config.yaml
model: "segmentation model"
dataset: "made-up ball-and-stick molecule models"
train_examples: 195000
image_size: 48
crop_scale_min: 1
horizontal_flip: true
translate: 0.06
num_classes: 10
arch: "unet"
norm: "groupnorm"
activation: "gelu"
weight_standardization: false
pixel_unshuffle: 2
widths: [64, 128, 256, 256]
blocks_per_level: 3
block: "plain"
attention: false
upsampling: "pixel_shuffle"
init: "torch_default"
optimizer: "soap"
beta2: 0.999
lr: 0.0017
beta1: 0.95
shampoo_beta: 0.999
eps: 1e-08
precondition_frequency: 20
max_precond_dim: 1024
merge_dims: true
one_sided: false
adamw_lr_other_params: 0.0013
grad_clip: 5.0
steps: 10700
batch_size: 384
epochs: 21.1
lr_schedule: "linear"
final_lr_fraction: 0.1
warmup_steps: 530
weight_decay: 0.06
adamw_weight_decay_other_params: 0.05
Rows from block 13, named by matrix and row number. Each number is 500 + 50 x the weight over its row's rms, rounded and kept within 0 to 999. All counts start at 0. Numbers have three digits each. After the name is the row's rms in percent of the matrix's.
# conv: 3x3 conv (model.decb.0.2.conv.weight, 256x256x3x3), inputs 130-142, a 3x3 kernel for each
conv.88 082:436501401466462403430522467497499454572596520560498564521477548490554552585490497495477477572528541514555500613478436540410383460430460476497543468450587463497507551473576490554462588595516534532506443520547490522460487518516523526427452542523472476508550491431508537503495551481483541387558462460431457461430448467505504440473478521536540495471467506
conv.89 102:559507528597528579500526576507601489532567550537491467518447483544495426501483500371441439455434505485453460515472505499523522508532539559545505471575524554561582478492493465453465498565523503436407611586575502482471573544505456492562557509464569533508587560505503488509483475469531471591528530558375344346544501545578508553474511507504527563512500471
conv.90 087:451499468479423456450421502422500477465552505349503445420517466494529579491519539518538466458437430524593471532458525504535539386496450511573422387451430464501479556508551450438406508664578525463464591541571504548484675572513408527484495411455525537531476494492478512522441493441568556517589444526420449469524456441515535577445456432549518483450433444
conv.91 078:476430548548468380517577361530470481449509526584465459520563531496478496461521570485530479385506576432445435495510459507445511526478523543471520580466491540497499539518377473493437498519594472492491541488537579437489555553437537373506539540513484474605463575589503494552574455498417542584475556531569512511475480495440459464477550558474520403547430510
conv.92 070:501557432480509572421489586401501527504519502479443390524584566592501489559583542544499533461610553653484524543493561431407502415520511465521483464468516540464457443439402566482539494541508506526448541476435493536435573500518493494517555470522454393471534527515537539560550444508485473505538517510501447500554492566468453501467549547501467551513537512
conv.93 118:441507499596531550516529517496471490502499531436449431480450423421490519482456460469464370627544568493525456507488498495479485475445423502544477486524542488503503473420540575563559468466455417456458564462452427490491557585474489479473510524499520510521500511482481498488489480453588529570556551520545535540320357287514509521492514458479471521489508503
conv.94 119:429490493486551463534580532579573466516636513472503398412484442483547443511481533411405373541501521456482457499496549514505529506480476502488472493559422529539512389475498507561597476400482552569542568614547511517513490373364551448425533442474485520464523570472512586509527475420568479552501517471526528527421374422506426476480468507550539588538512471
conv.95 092:449445479552387503450517493477596507361518592501549476414515532442447515512617400501479475394486490475480577504479479515505471540566476472480446397497502471534450594569569473569508496431495552534567457419561595511498604473448464558514504517563481470496521510466538520506610541530641496473552485633479447537601555586576574492557603507483509493448495415
conv.96 102:495436474446422498434479335559487437486486517529393529561496572455519428580510559513472571417480416561585570478522444489517514498492511617517523516523420561553500661495559434503612401558551528552528519523414557443449590569377593505459578458423507504534485554489508496481559469553576511516539481504434348414535513523502529447483433521480497467499536482
conv.97 131:458399507546550467458494576494396472472478486590612572469468605406472407473410509596498510523502463385424500516530520387428467534557541454485509475446474538517562471502546400373330507513512560553553526532439476518481501483465527486451484460494543536507474468476524512476467514419538592570379482509489507471559567513452489537514555554456522478517484493
conv.98 073:577460533504527546523467520482516487486486465453457484476580420530527453467508531522505470523522507407430450560558542501545509533537461433496457472526424352530523522476547559543593439543511403503617502561617529489593520541515659419382474402445544481469553527500528525543429535534453511466474540414567529532474410510643587520462493517504459437553511540
conv.99 086:385477571588549468585490474557427495361518557399484500469511564464473496502538499489406599431482410527549449481533490491503443456454502421500502563444542470471489495459479571448511422503492595514517452479463517527468524485423500539490477538418505469499517513471576540492525464606369553519453488464561579608571574567484406451565561501478513549566539509
conv.100 089:550514537556492450533537492570517421644388526533380474555500393424431476505402591537449482486499412436475510504542608454506558526483533458505511482529518568425470506515461471512503526493507556619579508515500513468457537526425448456556526581504509497554505562556462506533506390524522541523528585407494545585569532551372349392392509511509464487459458518
conv.101 125:409420441440469478503519520525482546409494409498510513429438421480549551471424470400439497499469434471509562502487492506509532518500470448504463509466455471566507519555524470449568440440386476464442486505477570533495524529553424436433514480521447489459495508447490500517439456557420471417548553514488477488430556529475438441546509469515473499435455486
conv.102 150:468430432438460431465498502478515585584509453501486476504534558428471455515544472622463410586575527572543511469452463448456439477495494451512451504528534483533524431431422438506476501515525543504471536490416523568504521496443589555581522528487474498476500497489496522537486472508356370411402435500582554640462480471429460458466498502466430448573569552
conv.103 089:622539500559528546456406564445443466426407460449432429466491620472491581572521521416550486512528558356436463460446506476442527539538501450566405546504479573496570470460426454431510455562547438490457632557539475485530533513403461543451551554470493453572514546536509454542548547364506539374463457474609539481416491416584662686541583460518493526546512501
conv.104 098:487515449430409521426420493466591496489522523451354528488601529514559452466514519471527492541496470500400503506507463490496462513452475482490462579512532517545533499539494511495517562527460452502516518553463554540468500480478481481515495645538534484461527546505540550495581496373437567421441515543496488464366453447529583545432490478559570503450563502
conv.105 104:558552439539602484474454531480511512440469413483472471454461520493486492490514505376499540473492429456456457454508481503556481487554454493494489516607437452474461443457444512408535506578541486508517558492543510497558530478443608599511466518480566446529488483469541524485568482487538598483434506388574555579489496469480482456462570503429524472448456406
conv.106 125:511536532419494468448520467621613544475405408440382487566438467454548498424504497522448533548455399520560468463484505494473510508494524467539542451560517448530423366378392455426455496520471504502471410506430458448543613538415503379448441486441526535543462485461463503504491491584444485414472480464493522564536479432451442549490461523406455486593552523
conv.107 123:499509533462531526499465439482481514454447425490484485492453514520558477570529480650559624475481453350467406465473444468494465502459497488465506435454446523542495513552562480534490500528508477465455438381329488528558545543531533528538501507476491484494523495450552540510494485497412508511499514512495499475533554572506489465489488524475583563517493499
conv.108 140:528457464503510472404512533451370459470557544452530506508500499320486458586522526540531509512522507420531448476451430477506482497484537436468493469520503498514573432420414418463522599527472447456509472460416503510465528490427515514477393461611483474496564555540486503559423457511581573543445530467434433418429491484589573536480522519473462463576608563
conv.109 126:494536545517510491488481509465491466635454506384474501480505516526560554489424499611468470525529586524500481463445466473450507534447469414594547474548537553551484480506515383476462598541578641641540472488489446460432535459435610534495512469439433514439498556507471502513485537444585476506429380456517527604422474385472393476510532558530535501540554635
conv.110 126:482501502398456484532533527543559491496493601553435493516447394462590506413493524507489412389450458582599577525534489493530489477467508439518505496553550499515528450540531457385436530499496469496491540472405453490455540523499523511533583610502509516470449489444474471549529576507412428483412469432415423422439472469614510579490479455518517574490465458
conv.111 108:467475521551508463508542505507562518402477459475480438476535487528543587478522489528536542417434547480459499581571541430560536535501552524509541502510521473456545388466464498495524419468501537502607546644486530461517583482475561464500523415438480510496461529528478483507470519453438449459416461481504512542555554543381351477495496531491505495418488507
conv.112 102:518408478535390530447516397566411349524557477663463435509614433516442526523566565566537563543340448485584441449454451532542427450482537488503533570408417476599535542433595503530452459489401389490536504516541588614517471538457531479510492457424547491510429571558499564545579432513442432570539542409573551525478432362465553601513535439514511579498506560
conv.113 085:400433490450451570488568480453467437572544500526469463452465499397558475474612555528473543478537444539511468442500465521538519517529563499500519562521520466499510558544464562582527429401414611713535546544523393483492533558489507405461546509484481544523458595530469528521467573586486481459475547548561502494510580488518474475595515463471517543552499562
conv.114 089:410517495421443539510516465449465467478488578489489537535492605322478543490486566606494527509441508497523484483444471567517487559496537471434444520544531421513477385429536441551471568439498416508474507488498391507560648467457594454559468437420474525418456560422530506554386582554503414486487533503562553526464525484572538645469526523480495532559413397
conv.115 092:556463620483516487576386463503455509515530468481464518534426491476490607555553579515523503474455453509450478478488590473469456476529537535488536546549517489531551446434438512541461539487505471538571469514481571647542479488493445554451556446490510451539515488548479450565555401547464457414503472466528518434535577485491536541539483427453534504488465515
conv.116 089:487549395479608499549348574369473413491382510521349447492512566354474498490422504525466490536501542527479420568549503505524517513500469552614508405527516486482477446451530459466480527569545492443524522542506395549499538534385618465488448538508494547505619531512501508494451537370568502443477488515684711611485513494452418456502580547549428467480478481
conv.117 114:479465509470524544480505448479492476451480535511552530475553524414458542555578524475483527538536538383349375468464473473533516549520540434492482466511497463483530558514500382389359575597629522539560499553575512506475469441440472464483478463441476476470466468489512510421365473420465555480471515523469515515472501477583543565485484476475465481588565544
conv.118 083:505497531455551614521542577498557485502457478368359486430461482461563556528526535496499424578500471485468402563577594552563471522552561424511560503515435458495511556449426552468536416472529529562566528507500491523503547511415533512496565501445448558480488537445478533452513642499485556552507474395654682689533531464500406452541502525491497435463501434
conv.119 104:613520527493448520497545486550495504650450494649457469523544517567533471527507645584402470462549506468470625500520560521506474531529573564471485646486556568482536505460573434464470491466444668579548488590518551555467569447374547505507464500450444500484517552459487534464588379531573400522398488443544532505555477623435561513562652642480464535462500474
conv.120 080:625468520468490538594465532459499582485440546504391529560439509422583540440493557513482453529477565426394509521493516502555479507539549511477523481484530481516483397439552527471593416596514533508440601605574540607542550466478503491446500558509522596475578481467486490510524442514621642533478526564492473505518547556620512493511494488487502472440535488
conv.121 089:405375535408435510450549435492548449543431409481491520447586446582557517536541564503433553425473454533516562483463502442431506456516494516545541504406466482501514564521511475541456574582449500496437446515397508485500553436500560492442528463479506492478452473453464490505548432570637518442483493581513546497447497594493507547462483481444467490548444521
conv.122 083:564536511525493505506503540534485422510466491533406473482461445502456538520497620574482447462512477466504564484485514505555515493523492556523477485618527560452465580595504417460488522499481520508562584560604562605474622601454496455387580527507498457538483531581482517466456465513588427492612558503452442422483424482465521420425498510507485476527529558
conv.123 093:540427499497508527554522461458419481607464430516337437464344428458505414513619561496544379507474513416500562500468540534529520448472490506447497591515511524459421481512474514493539382499389487530555544557551607480574518470498459500444542487502456428553448477486543497464560384588484538386544438462522476454584567493394398491477465525557519461516568523
conv.124 145:493521435442531495518515565519471487489477466517557576521516538455674539549511489515455518447461569458555497505511501485480462483463478478478445478426478520479535454456438505505373477481565553519487597549484608652541460445425492430465470439506491475475494508499554501535414537422483492460485462479537581522537524539421446433515519496589571603491515554
conv.125 088:492617551493529520484335440363489445307359421420536576432614569412502535623557568596521466529531515454435485539521520492449510459532471465676457398519530475529489478483545500412457526545534447419557369503504385530459492527445586449423528541602463463486442512462501512547452493508576493557525481470482517480426533478683679732462557469543483513497468465
conv.126 129:492480551454449439471475537576550548478496470515509544516586525388442553533473472487439524540469507416528502510491483535513473541506425512544501569604521458494504537522518550499508463501430508488407518493425583500510539453435491517564455443427499508503457517475493512492402470496455459437517554462423462433434556466439378477532548535585526513441524544
conv.127 141:475464519468517514446479530506418543418381437389456490405529478504527495489476535418377350599580529453479453476498520512554524515525547480560518469506583479484499506548483482417473579566550498471463446451421582598590493479402603472543384502545534508510491505459459465484522502519587580501519548505483548537366466407764656683435458415455436434616630593
conv.128 086:482483518432467495461514456543476462531418504481453436464454523442470493577463427503455460571435461411482466500482485492379469522463559514500554560479517528446486581439428445464496399439517433488545526545488469415394553503454567503490630477378497463545525524495454468523334536655526450497480441418528554564411418457444453443488444565510517484474526503
conv.129 092:499484504473526578450497491496529521430583467505514449493543437540548550444487487487481444501528489495506528482555572460522525458483502455550497464509486440524512399499521511514459555603511549438390518587534429477478539499407466515579585477386517491528548497503474480501466527552516520480536455532523537568599513453464489467489569516512551563384384356
conv.130 101:426549536500435465488488513564533482492503446377528448431492372498444576450463556484452482524459457437522391486475477523510533488509530486526456513434550478565544500585611528466515410379406519483601515507490501566489592427404566506405426431456509506499514524518410368477387418382507434526413446415445548517554438516525459430562590635555522489414427410
conv.131 129:477469486494465458457416457453545426449453483511452495521488526481571482514508477707620719473443359408459480474417434525571524455494514526510505523581494428403479501481440435438463493494470462496519489447463483437434483518528452474445515439422473501504504528493514489472584494587528523477463467500370376388396328358523471424504537514461480484426451469
conv.132 073:463395387453477428460478437499389481463448452502484441423416481518501456508499459506644510534492491551557514428498468447416498549497511453515465518505501440459520521607538512544569355437507402419435554463565594525527550643534516470478580497356443482490544513506527555506489439630474473609489468584529488535429427494478355491466521433490555457543489474
conv.133 108:527523509513563507509463557554478491625575460541538453513429527495471526475560516457579480310375387591560520522503536519544520513543460466505581494556473539435522325370371456421504528468459568478471539548514591560491442389443526470509529647569490418547521504551521509521560617469461506525563415532580519566513516513490464523536520548537563506521491436
conv.134 111:554495460515453391416437452513536469415488477492491451509597530511444442422508482478369356456483494503469519516501519446430453483506483506553565499470450485480518469544488428447450448504528554528425470447407465470455622492484481472497389573481465462484517476494493484500555550425414468403478390478480403422470463405555562550475501435472477485576540523
conv.135 078:499409375458527449386461500649544435478570490602519450475462572511598472479414542459527522532540559526437476523572505516546514492472508542549497515569426521446530475487385519567525573578489575540547540453524414385432451560491519473520441449441526499549481532554516519472543501386450480508435439501528515539460512541512435445553612612530574517516562558
conv.136 136:393395500438444427475553491452530517479554475460488496440525554407414366520512571560472564431514371492493502504502533454482478426420406533527477471493537502498594479445520397475470515454482535490514489516391408440489419400399572484472473490488497508531514526486504488482450435486523481540430506499496486440460492472446454467485522501536515512493519611
conv.137 087:435426443449286431455311410467541529496435465522426497558451501439482486462504478550536527555471480452444487450458384414486452464494491561514489419586575449536553440546525506507597621535441561477438491469456438547502482511511539433500540557470537542497473481506443508561592614539363395481491528501447420442474511480485467521467460541432470491441481534
conv.138 093:542443533536429507489572441492501534498509549510403435368465630523538591645591402474502477477552563471557510555456477517424489448407521486383563492501490485638438551401537475515442474492493621462480485532526606488360616518452507577395516505452512489586499585510481566412558227602402502494538446555480394444358491590669459481474507486519510518515557415
conv.139 082:562452506566528513551550509633580476498404457533536572477464410464513531601476516584460471536494569439561527504560600474504509455431540553440585532400544473605575512514521488458431454433458508542423577582531476479452545500442539577496529409483462524504503542479536542520422385518516387586495452453517481508403438385486450643570595573524437528478454504
conv.140 096:505615553445508566537438583443444447452568467560522505373495547552442628365629463462518488430455444571519524480504520568495449496476499438561482539483518464444484451517485563420435526456489527545466578536551490610476487431498560516467610510484512500537518555553496484523402509432442487518544405535473460461472459479513525573519559511511489480507513564
conv.141 097:463489408471588521485506444464549453504613501505560533445493470395545465476618529552592512528503460394574475489550507485456469513462498442545476403630439512531491400515464484494552575516595554637465635574542437453399599573490470431445533474474492487523441570500425536509498420530472442573480445435475440459504499589501466473530548523542608545525464474
conv.142 082:523340501485481447491539388473452531574521449576564481554472450451521523451538614513543467542624376475425511460597523482510437497444495483482539500577518550571526533531524488604513489461457500562451443483530503535504497502467563564485544523534459495519538545569469509546429449583453537542439521447441468496583541511439454544635568508500483416466531489
conv.143 089:494514605564526552374547541376617497549563521485523441443683507497526416574498467466510529506629510525487532504472541538458460450495504589439474457528453390482421538549389444481513632423571470521451514477467510578524491519482530460385620402507495420522505583517472586477382316517472482544487498519531492542522462356619506578481621527456556478539453427
conv.144 087:438496376434467356367434491563542416528494376463579445490513470474577440539496456416497472571413448492449401459500471476437480468442465455528481552543474498438472454431569525466508467506514510455534522485446465474420427540517456539506509518487450472422496501447505517460536551498468454464473474537415402397463502516401437517526506515427558489439449403
conv.145 073:521487467467433432529565559511578491542536544417463454572501562420544454478490449479465483386437373448538479475414498529502456541467517546501477478533501398490543529510528478496399548449497542605595447510460540519452616550578517526462447576386495496470520513505492504567462368503423373456474465572487470529452454419445407448540595534518527545477388408
conv.146 096:520505462532465441486441470487513457505543438565591567600562544483570556535533503516462448594526523435493426497463518446409466469438574485576522526535536393540454424558471484388368434386424546600607458524520449533492492448433561555568522515491457506505503458542495514575342537520513459531452471434520588568548470489530551569508532599528483514449457426
conv.147 073:483461490417478501500458466491499473513556376506563413458500547505575472512480465446481526565463472478461376530446504520480465494480518402535537471500520476482491483462508430506566567629594531527529539502468486585569514481486538435501551466444476536530483506493485555543444471522424408480563470550470429486466386400466436455489550608528508518439449436
conv.148 096:469495508496496498457516443599419448440539419595474508458502517513446438474482469528415507504560486431517546570461506518478453531470547547569482456489569489569499553480573449496475448549533507473491425547603522534433556424494576448500409557431460386581455388509521462495540611486496528485532591518603561495387384431426515553516558486532428488514484576
conv.149 125:373405408404445446429466522496520491464531473516535534434539553478608601501598550487518568479548530482509474443488488476498551448518537521547579500548560475520532470479474441482483449456499507471463527470488477456448546561535616544460577516426461507479524610552516600561364409538401467610446434569484522547485477525540535532546587574543573553481516496
conv.150 074:379589429389434379405383389598551484501503318552579485410507531522500537383518522520510483416464512535531472480483480497467473427413475501540502528498487576526577490577512562498498440562452428392481553562553409395500437466508497502531430391367531496440465520600494497550389538421481550410453477451485527519477485558447399388452544534582456507530503468
conv.151 079:427414527470543509462484572486477586421563383529509541481458503554513568485540477429505439484491382504446543471458542460510466495523522518433510446491453556591509497456380538592567547593579528594639557504556508584503474496511523486614499506348527483491512552504497508475489452493469476484572380429552541579547529516467396389569538478396476448484443500
conv.152 111:490527502486477474534398484498460499509437438503430458375542531523545512482516568417472500535564423529535487521499480476450500463480484536422454479466468523495507444506493467476485516509521608540441486569507434574382522560491576497471521512443523558463551513486521444499505484492490478514439541516525488492491435471481393481460523515489485508510465487
conv.153 090:539456501515411451460508514492539501517493482521489430462476593520572452608527448457456447484625452514479460519491459436539484496480490525531440480611420579496442523510506515518504424489620493456570525508549507398424555448435565425412517536456512455608473583599541446577497499486489524426505562495498479468439480511480563488460474502508465418515522518
conv.154 088:497447534473410482400524515536524458554546500425493498523548549504577505574416469565378502544588514534532553554482499476437528558464489472475593533520418515471428494441505537540441526513562497455597448560493555448551653439462512377456464528562567468485446514541542528472582497400552478496496504528444457519426401400471441495435475550560485516451459458
conv.155 076:545516539510499516499485524522503443570515519508551538455462515453435463548552450598572562440434440557502436547452460516445482420436530505465535482534548463554529563520526509496484500463538528502465552405396533540633520477458429606565429482412492524504482480526493471365588385517457427462462430493299256360454496514498466338541523482516519469567552465
conv.156 092:496527564478563504481493478524643494577483452646530519469453554441538490500602530517540507389428426576500548419462484524556472520513541507470542489463516482457459454459475513524478555484553367416461567517464640544510573462494550554509554460443518546545447538513508548509405457595491395552521539460482497460534431429413460461533423446565574558516534472
conv.157 099:503438545466564459470574516494497601510504473694492496527577513547585456481457520495467533475580505433438434500420505482517483416483504562552515465454460498537586488526489484486511530493424620515501504489481496490396563420427490411484436516443431486506482577494448514460482372504517422425371468554478453561449531516639513556433524498474481522460487540
conv.158 079:500473439484512451424571502519496434584423414596440447539546579632578441504488424460501545575519585511446496573451518494439485569519542590422463470460587509483468438483478528509488423535540465474452538541511460471497585459469551518453481562604504455562519467552494498541299409506422454430552483538532551512491510394392337429412527565482489515582563512
conv.159 085:569479424503479448419500550548573522505632571533537405404558406591429509453542554556568502439527426502579418520461523511506582569480494476413464494437445420413504504441461379382460440571479618497487499413413492524452561532552496484459448530445437481494600521589513546544560398559506512525602424469460445492484474497455440384491568522467408482477510534
conv.160 108:546490488498501513469497435549533554561571509553485549527430470452497514435549515450516510414500597513416455482506502521490501503509543416445534537495515422473517394468419496516553502470481493565464558572479536511584471480489591520576546552372520542545518541532510488512520505533550498533545479571534548547544532616452500502493501533597576585431427433
conv.161 086:580622450593562512519551603539482475534499481564512515632517523464442541464557554469509488585469524470481525465459519493538519529538516517462552475563459516529500478443371472480449509486357448472456537554489492552524511563434505493502483537473519491462491523512490487448495517397507583425510445436535555582457544458459358400509535551458533446448493508
conv.162 119:449537486433460488417470559477463446569484519450542571568502511459584446467467504532566369420408422519468476542554574538557629505507516402606520509618448466615474511565531422438566433544419487574507568572512433537488498521452460525520428504456491491514526531485542536483499592372545491409513441505509489478468459442509502585590603511565604594510470457
conv.163 104:459489530456465528498452586582487534458352425567390453545377527475541464543520512487500526547424449514443491546521521547494459502530523487569407509599431466608532450446448411461425460548508463495587462513416515512481399515566513453476531585467463481510491534503483463491432724490348513417463523536554509488473566636483484545524602531525545498482497537
conv.164 076:519592423500497478554445553561577424555583447394637504498532546606558489569490508518460520556453525554517451575463525506448515457485529570634493510510434553553558567516544454497531364537514435471544485470586507548458482476431550503555522516496536557535485545589490447547499644266559528428515348531467553455535527518509443472454459489448418473541570532
conv.165 126:517491451405458468509473509523534519591541542590485530559483599563581495472438508546531474478479443512454484487504571503531519507468494431513491493527462500577476428503424502502581601515527504544534479487374437481450478523523458446333626489554477492502508515476459481472457492388466456513484476482348319412497503543432414421492509517486474461432421520
conv.166 087:510598411553516438465511513474573513416566582531539625497545590444529509436557636561429516510506520437516567551578553448451510451463495467618546390511483462582504495506500538514510438479522504460426420492673484452508507525373470520540548558536495516547500526498496471605489475424458505405374541459406432467507520446464486463488514412501462566536528474
conv.167 132:444471546507471433570496476532549533501492522528535504664617598469512455527556521470497559518487539543541422569549526539489536498467502517559458523477591491529534523528432395448434513496560509529500514478516564539439464526604530499473505497476479498496568510533490504498350477411489388443479441482589510529602564544491542517489484540452506483534466439
conv.168 094:453499430475486546533475496473501557556562522535409433510396528425516460587499455485472482463489587619394467489502529501471465527441485493465442478594482500512541395474453600448451452444515465439446526500518581470561480485416510419513562458489478510521463509573473502526468546385381570476388501518548480461625603596442483454548520546447495493415426445
conv.169 090:460480486555557486539493506541492547478431462516526519429361505494432423518515490447483454398385487537488515498465496502467461452479495518527477423572537516513531474530507458486480584567583580610557539523555409496413430515444506526519559523611473450529517521437516485493506611456481557540546476460468446435483455459588565575544528541503563541463471475
conv.170 094:423575468486510508536456549404439579526497465447422446534505562486490574453507504483554398512507597487458448536485536527519494538502563438557509391397537455587444573395547505473404557519410448333518483508587443533443446560485551455410538507382538502441509491489525448517524495469537472499621436465589616550470419489547547741488508499484469590411439407
conv.171 125:492510418500456442499511606416426509494487519493443472589528540416468493494506539370492457569518555493470424512583586511469465512503460465473492431415502485500556650610603531507473410407392500470470510474475517530519456447468603557456417495577532479504522506474477459460483497461522511496506494540484486485490513420610589644523484488466476475459467428
conv.172 089:362546319390524402267362411557481457590410452551494468611459564550590521518460510546498478426473512559364520473506510460540500483419523582533462540396408589367504526464440551584499544543532554531497597543591495500490488497383500449524521407450504543549545560507539557541519478386575526456453467468509596585459539543413461497487566519464491541525545506
conv.173 138:497478481512472508505480477544552439428460469512531557601391508571601525505638484448432507486586410638477560554465509471472489497480473553440555514529550394635466586601543431495448551403529493472491524586555551466506532498414385504434609477528524535498480519539503502545442487464428488484462493407510534547500455487555612579492430525511542520536520526
conv.174 143:471426428527467474520508521509496493524467508459517519457484545456508500572493428420480522576479514452429445480558499496498497443455483518530484530475431429461497477496538373428356599560592582563471505574478646604539378530522472478464549462406528506481485530484555569547446509429513519511523399473546547482497485517563553450496513495565598579522535523
conv.175 147:495469476493467472562500493516488525573531489471535526567492516490480525415579479386469521439503455638466490490468488516519458519501511545516512460498549467527458653629577416514396515376578463541558513517556508437450488502565432455503504510380502459496527496518530528515463574429486527483589410580523589527445413480586551603521459531524519565528582534
conv.176 084:483478503601534577501493477556568595541499502479479537468545539546562567481599453510548572397440480569470510544566510478536487515472532583487521427538420465523475400467348534433608621556609576516459593627517534537516614499476477460477561486507523534536532536493510507482467449469479520590607517408669521542515507548492504494529490509521515515377443462
conv.177 095:418519554506493454519459500527464540617391532518385561526450543521523403443398634523527512544449479535423535564519578498478532575557493607558497496509504515418540466498578519502517521507474537586437516606454471554478508521499514508501457535403463505510479407504480443529454713473597536520449533629462513522532618511523545639551502507531449537498466454
conv.178 099:524513532531580495424504529467394472602475598579496547488529597436591446564442562538469503477506477474416518521582468462445497435493470591596491502496492519448477504519602427557475543499588581549555413631411569525590437503458560462448497557573578570442454518517447510459424531439515470497377531531458398472556515502465523501515561506497495503566502495
conv.179 123:517506520491558584473483502431531518380458516601543551642516570554637518457564576436385420519487575532585450477515477502505510495479517520433461465502494421470475469538476461480481587532516476549511641548440578612533393420484491404358441599485524481550484499469495478469452468425583495614549440444500467511499480434563537593496447527487563532469506458
conv.180 122:439453469356383397368357420515507529525510533500507516405473532468511487528566546644563568501556493474528522451456473514528562492456499515548544520456511483513503402402410490448392514445497525439410424397407522552513515479510479528560493460473476452469543497480481497544479491505467568495436528526411401465518510450452468491544559601501519512481495501
conv.181 080:472422586467554562540494506509572522538474444539435524551416527555652495524469484449457495514494444506469452560519543523527506575511543512555488437477542496488451523496561502558554588454498466530544661531544467554551528525500603422406454474581507562498470535482533446488520634547386446504501511484473488489527476492601586589484462464485554567517475550
conv.182 094:487586533531479500456487607532602457484408464415502384473469390441593512536402482402456425627470476483522450512578542510489535525504519456613492389465523528507481536556485542480481422532492468543460592572558464430543530475456502512634476521401486479531542414523460458534451596479593537456392560479483543519522518485574443513486471484584481539439534454
conv.183 080:535589469457489429469499524492546487577384440674475443545516500457570596528431523295496351618402490478473471540535499477530501548590571506595493511621407577398487586460544570490565380461452532516537593590667476497492433541472658488483540445396525493525503519474494478492400573466390480451521468383463536536539487455551495583569516451532511524485428408
conv.184 096:456404357451546456406447416497495412557578489654503418586452430549419543520543468496453517539524490522520568529491556562480465483482446522473430488495466433489504525484503538477475441637587459451425488552546532547495564470563465587408580475515575511502513465554494477511435434346497530495479529483503493547581534425477483484510401490511570574547569457
conv.185 089:391429482434498451385484474619357475453614621563411405488424483539543547564496489550484530492435459448496514469468494506474549527474537498571456504557493559536473500593578525476474499518521521538485552528449489434530558518386507479548568590500494420562557461510530440447452392494500485481401477426518446501400428481633604579389478482498486491547506504
conv.186 083:556564535505497515504563499544529567565381477435396452531427490457616580514480554412399447615507453468546549550533511553530548613511500516564529522563570492463483505483489514518572486481486478408486595546531518564446444497515515602505506438447510461454513532483522519522343487565453407460455394539491568528487472371464497570529507493514509480446467588
conv.187 077:482525517469483470563468499438564535536466494571489535600526481596551561402531557523531559480473541535451482491502536513422465502468486551575475417582520536458525418407430519533565506459565557586501575548462472483477500495484467474500535571404504532538518537470526523460371602417399522493570462507468424488525495546602523597551561553487473439479482552
conv.188 099:476494484512554513492482485358557487503602555572483509484519622501474502486643512581545399511520555506449625511450499511481452482507469509537428427410449492554471525462545512444474542579548539551544519462461448503564487469433492526495560468527520529564559526457496585555414493476526505476497427524425425460515485527520524548581565561434449527602509497
conv.189 100:520487447453487574483473593502484554569507604542561521495459503558553491565543544474518520521527478420440499441449439553486464417478484483551462522605459438440489573453656471476484458620492581512497529551546458517419434456462628618575429526413491542418500547468457530472481544429492456469530475496451464416588541498539549578526514513448492469495558501
conv.190 090:520536456486399527528531524565437524552480558447427454470431516560576442466440539480380489477374434559614464474527464595558467548479513493540495355437446507446565417484435502424496514438512524575489515584548576500601452515508448432450536599379496458508557507474558484495431545426529474416558503578589549507522507576407383421434488535540551527436490457
conv.191 087:453456476451562428427435431591569493585365430660472519696327506483580531563469509519544446459474438547412478513489494591562527559461485531585521546592341538521572466408452560543507520528544496496520464502579468499542471526475551567485493597535473465445570450559535435500525576459483669465511462495525497454547603497397410537583514531346438432588549451
conv.192 086:480501437386515507490422512517472389560449499632478472496452582589501524559535490506574428446505489555571524491487521513529557502584458501463448512561552479497437397565465537471570453546522392462396543421427471492492458455416443485510550512553447484556472527626570452528495537472460545431529541507423450498474508498558600539446483495489535431555600567
conv.193 132:432495546486444555502460462505585615487531572537434453500582593456484490482486512587608585551499463496484514517502502498512502532510481445507540485449476509525526355372356561528507478451458429495467474462562478484423523460477533540531452483506509484538549532540492502448538425573452479420420513429467460468489551640532521518491453478462521513506496434
conv.194 092:484569556608538554564524508516469485548531520386500400581500534511620518518465495479500523560546476484528513533514504481537523513514481358490541420486590509582501413525495580578545478426436474474425440473439500495549541546445589539447483512603497455519533422488514455523494615534508460405476526572479458448368451484642466428427489440579548585457459440
conv.195 092:434589528528479463448437499462508557515453557393480416470520530543525537489414501497478311584465535496483532483473495452504472466530539475541503479472503420514485497464588557554480463522503511417513414534471513558540490550429551501542547511551468446426493463446423504512475491478412506436487488508469491505546563564473409400530517427471554494490450502
conv.196 089:619521545497553523468619504509453518405425483605381433524517508463525506578591383417534506460462485445528514534460483446470511442553565534449415426500528433601548450517601465451442409407502520511504543506498567432444498578492495525437471393584505482420485463503497487530484447449577391572400466530534530554511538521501492608539556439442479448508484462
conv.197 081:373486501531552497477626501518545460574531576554558470560468473496470580532449479588470447444480492393505440489481436541464493598483517494587511539456484493491489541463534446458533332490511507404387473434577485444468587568408545530545556468575512504457463507519523481491535547450597533597544480455471552535431480410542558573497481481503471531504569458
conv.198 089:473556544506468496494506406556493424477460592476395405477476497479447564533432440603505502419613471513485628498448480502485566545488508510503480558546475556541417413442557379598511516438505492508459461405489513535525629535418424451495501440474513574524464537502491539484350645374413457562424400473393451438578553547503498615620503513558575559535513477
conv.199 093:564453562555492449532430486529631504483623492545461539551486519503496452466465474554503507495454522488460533493481527480493485519502508567497519452544476509541510436448448504447498445434455428545471703590507475492424475462453589527419522449448505515542529486494452436471565515448435526665531440500472514571547488451496458450499489516503503525481487557